python train.py --train_examples=195000 --horizontal_flip=true --encoder_kernel_size=3 --encoder_stem="deep" --text_encoder_inner_norm=false --residual_init="scaled_by_depth" --steps=10000
Rows from block 3 of the image encoder of a small contrastive image-text model, named by matrix and row number. Rows with one number belong to one channel. Each number is 128 + 24 x the weight over its row's rms, rounded and kept within 0 to 255. All counts start at 0. Numbers have three digits each.
After each channel's rows are labels from the 100 images, of 14848, where the channel reaches its highest value: "responds to" is what is common among them. Only what is clearly more common there than usual is listed. The data: rosettes with rotational symmetry. In brackets: how many of the 100.
# convs0: expand pointwise conv (encoder.blocks.3.convs.0.weight, 72x24x1x1), inputs 0-23
# convs1: depthwise 3x3 conv (encoder.blocks.3.convs.1.weight, 72x1x3x3), a 3x3 kernel
# convs2: project pointwise conv (encoder.blocks.3.convs.2.weight, 24x72x1x1, transposed), outputs 0-23

convs0.9:069117147123135123141122074121128108148125129166121107160128139136127179
convs1.9:110143110093173119100127141
convs2.9:129114138123108103113152185103086125113157144144159171128156151140121114
responds to: grey (47)

convs0.38:133086129112138112152130148099134165113134130161144148138133061099103138
convs1.38:154139154139129155154150170
convs2.38:113146122121132101157113123141192114119173096121116108156143140130107089
responds to: cool (77); three-fold (30)

convs0.8:103170120174162135131165149133122099168135146130096104097124149124133144
convs1.8:150132162138093134146149166
convs2.8:132085139134146142122132127122124117139129137162156129110104125142216127
responds to: grey (100)

convs0.53:122117142138085122099107090122130089131106103116119086117124116171155092
convs1.53:146132136136103104149087091
convs2.53:113138101104168164164115154140101148115132166170108136134147117097147143
responds to: vivid (62)

convs0.32:143147105140137148129099106163162110109095126160161130116123179125093149
convs1.32:177147143141093117144112117
convs2.32:138125094136126102161115096126170142188178128125120127123133147153124109
responds to: vivid (88)

convs0.67:106124140174127110113095128095159118123150118155126123112135060103139138
convs1.67:126105081116130114092101117
convs2.67:136108108089082138161145109101158149124145145173122111140104121107093132
responds to: dark (55)

convs0.25:126073169160160153120133138151125127134100112073124106131099125132145132
convs1.25:143125157126076128162127145
convs2.25:126090132131162148143140151157132131097096060117108118141111138126161137
responds to: vivid (85)

convs0.43:113151124159165121107123140111192108153148158090121151138114126101112126
convs1.43:098089139129097119134116091
convs2.43:116108176111123074113164136136159154126150099165147119109136098122132130
responds to: vivid (98)

convs0.64:126097127105109131122111155087157159123136189134103131162090133109130130
convs1.64:142159164131090137155133149
convs2.64:097131133163138135144097160129123138131155158133155133116100124078183139
responds to: dark (100)

convs0.40:140116148127136128125149143044138134127122149123184124123140111105144114
convs1.40:107097091111119137144159155
convs2.40:145084120116190166175111124147120127133139110102115109144117115105147119
responds to: vivid (93)

convs0.23:100100142116138134150153156072101158112129149145120157123118087096135110
convs1.23:136156166138171154143129122
convs2.23:133165095125120127164103116162173122141138152158134087163136156120114144
responds to: dark (84); three-fold (35)

convs0.47:190087119120147110110140118109088144124155121127142121105094160142136155
convs1.47:109151129101132145098107172
convs2.47:100126124120096102128116171120105156131149164127155152111144168141164092
responds to: vivid (98)

convs0.17:173141108141155098117121091127149111148149122142144099097107114117076152
convs1.17:129098148141089128163097124
convs2.17:142114132108104093125167164089143144113146136120161171156166126118133106
responds to: pastel (71)

convs0.70:155148126121107109125126104139140085156125092086105140143164136182126118
convs1.70:127106107122083106105094130
convs2.70:090107126141148142155145143112091143108158127175135135095100093098145121
responds to: vivid (35)

convs0.42:086133166147155127116108156100154118138125126149121152089163081111136120
convs1.42:130140141126145124100072103
convs2.42:144118134145155156106115088133118099118090104103108101155102132123102178
responds to: vivid (69)

convs0.2:075109141107151102129120133149133180126107128109088140112131141175115117
convs1.2:127085151111172137138125109
convs2.2:121134103111125149146084089134098123145160071144126111110109133087140119
responds to: vivid (99)

convs0.6:133110097062097130140152123135086149111112128177114122140112136142129145
convs1.6:133153114132191142136137133
convs2.6:100093163145131117119124131087144170130146124120177139116101104112159101
responds to: dark (65)

convs0.12:153151104130125126194155112146126148128126103125110106149104149133083159
convs1.12:135119125149106118178157153
convs2.12:155084139117144136141147121122171149115109081111137100184118117142138117
responds to: dark (34)

convs0.19:144116148121141154090121129066097141104150151110166134098137149122144106
convs1.19:141158143129127141092091095
convs2.19:149110136133176145147118137139136134082115115134099113167121115071123158
responds to: vivid (95)

convs0.4:132084115110142128138116146077126169139125186149122138141102117098143115
convs1.4:150146147125092128157135170
convs2.4:092142128144120140192096145136167114132150155125144123122135146081148140
responds to: dark (100)

convs0.15:127185106144131128115143121156144092138141143129115085112176149135105158
convs1.15:151163126145172133142156140
convs2.15:129102098113101150166157181112127152131141161153110120168138130153116133
responds to: dark (34)

convs0.57:132149121127110130145158121163070148099088121137111099102113105090129118
convs1.57:104122154089141150107121163
convs2.57:137105112117112121088101126097160129129161170137141167120140173107128097
responds to: cool (56); vivid (35)

convs0.60:108118152128094152088125148159112144090135127122124157115094169167144107
convs1.60:103118150156167135119107094
convs2.60:139105111144166146142110088128147144147116072130110144122115082095120146
responds to: vivid (99)

convs0.62:121128123106123125166090102143163119128077124128154082095151132106128151
convs1.62:098131157097125164118103149
convs2.62:116130122124080119079162147105128127118139174166142158144116128089116126
responds to: vivid (69)

convs0.49:120121091126132135102164123156090080131133156142112081107135137122092148
convs1.49:137157118108149168106095117
convs2.49:147108162144140100117150167123164156082101130107108126170142102130121119
responds to: earthy (43)

convs0.48:147181155104122113140114136115145158154157127114126096096129093154151160
convs1.48:149149118103148156108088107
convs2.48:144111163148173150145129136146103131085080098105100101133146118123125145
responds to: vivid (98)

convs0.22:147131094054113149110132124134113147113083125150129128120121114161122156
convs1.22:113141112131189146117144123
convs2.22:110119151140125116100144096124152174110123153137154132106110101072158107
responds to: dark (34)

convs0.10:154097171187180141113140130109136148116132098105122157125113121131139128
convs1.10:089131123084156145103130124
convs2.10:114148094122107111168150116134138112180140163134143095119152175147124119
responds to: vivid (46)

convs0.55:081155155156147087138107109158152128122081132118129121098139117095138141
convs1.55:138150111158128088148091121
convs2.55:120130125105134158115085118076113141147178119115158170127118146112112109
responds to: pastel (80)

convs0.29:153150095128167133115145141081156122133094119116140096085117093140122106
convs1.29:111166107098164127123108148
convs2.29:106107153135125088097139185135138127102160143145152144124155171127113110
responds to: vivid (100)

convs0.5:098145144144123091103118118125135082139115142093098114126140080086138102
convs1.5:148122095162118100161126104
convs2.5:113133151115110127149083147099144140120171154168148147143145162123110088
responds to: earthy (37); dark (37)

convs0.44:113156125168152134102133115142121046131133122111118107097145135151118124
convs1.44:098111145112112117123094085
convs2.44:156092120099122111138100121116174188120122122098152128149121134090126114
responds to: earthy (36)

convs0.54:144128118036103151122143125152106141116096125133127120138125123136127160
convs1.54:129146138148187140126154130
convs2.54:128151137133121098121115104150166106151131130088101127173159174141101113
responds to: dark (76)

convs0.34:098131120121082121143101084143097124131100130123122095096101155105132167
convs1.34:121156141086109148151099112
convs2.34:107113181158121096104140157112153159072143133115127131163139134136124120
responds to: pastel (34)

convs0.20:187138117137131140113148109137140148121129149123156057123148133144122162
convs1.20:120148106138167082136123107
convs2.20:082140134136113147126134139088104131139144126121151154090133118115119056
responds to: vivid (98)

convs0.50:106161077085104114132100106137129104145138142141123127083116172130135117
convs1.50:114086093138162107115137128
convs2.50:134079140153162136121156152121142132074078112124128128142115104114118158
responds to: vivid (99)

convs0.37:126111146164168136114141162099116163141111127137155150113096148143179121
convs1.37:124144131134153110133116067
convs2.37:163170111104108115106122084159139137135112135160100124121141106110092163
responds to: vivid (86)

convs0.7:131141151142144105093103114122146099123127120112106120120193098135093167
convs1.7:099143120147172135115128088
convs2.7:150145114110147132096088065112110136128132115092103127105135103109125163
responds to: cool (43)

convs0.35:105150108128085103094117117159099136130093150132158086120112169139130140
convs1.35:141147137156137092104085132
convs2.35:120107135129176170167146099111143118139137097100132159136090109099122113
responds to: vivid (58); cool (33)

convs0.45:142126100116086093155145133169154135120120162147138116141186128108138147
convs1.45:118124120134164139115093082
convs2.45:106079110128146155163164147124110126134145079128164131116114134131169111
responds to: vivid (99)

convs0.69:165097138123158094119115112120147108161141150085178122138122160115151136
convs1.69:159129103108084123108138154
convs2.69:137151134152179172110131099119130063140105134104132150117107134117131127
responds to: vivid (100)

convs0.28:124158108136113121139135118120156090159136153097094093139138180130088119
convs1.28:139129142155183149144132148
convs2.28:118085147143128123134175143110107151126148136149151156123074095130163120
responds to: dark (35)

convs0.52:092155113103104096140107101149139109182120158162149110095127120115130123
convs1.52:137145126106153148118079100
convs2.52:123064128140149148139129156121127139061118114093138133151110129137154127
responds to: vivid (90)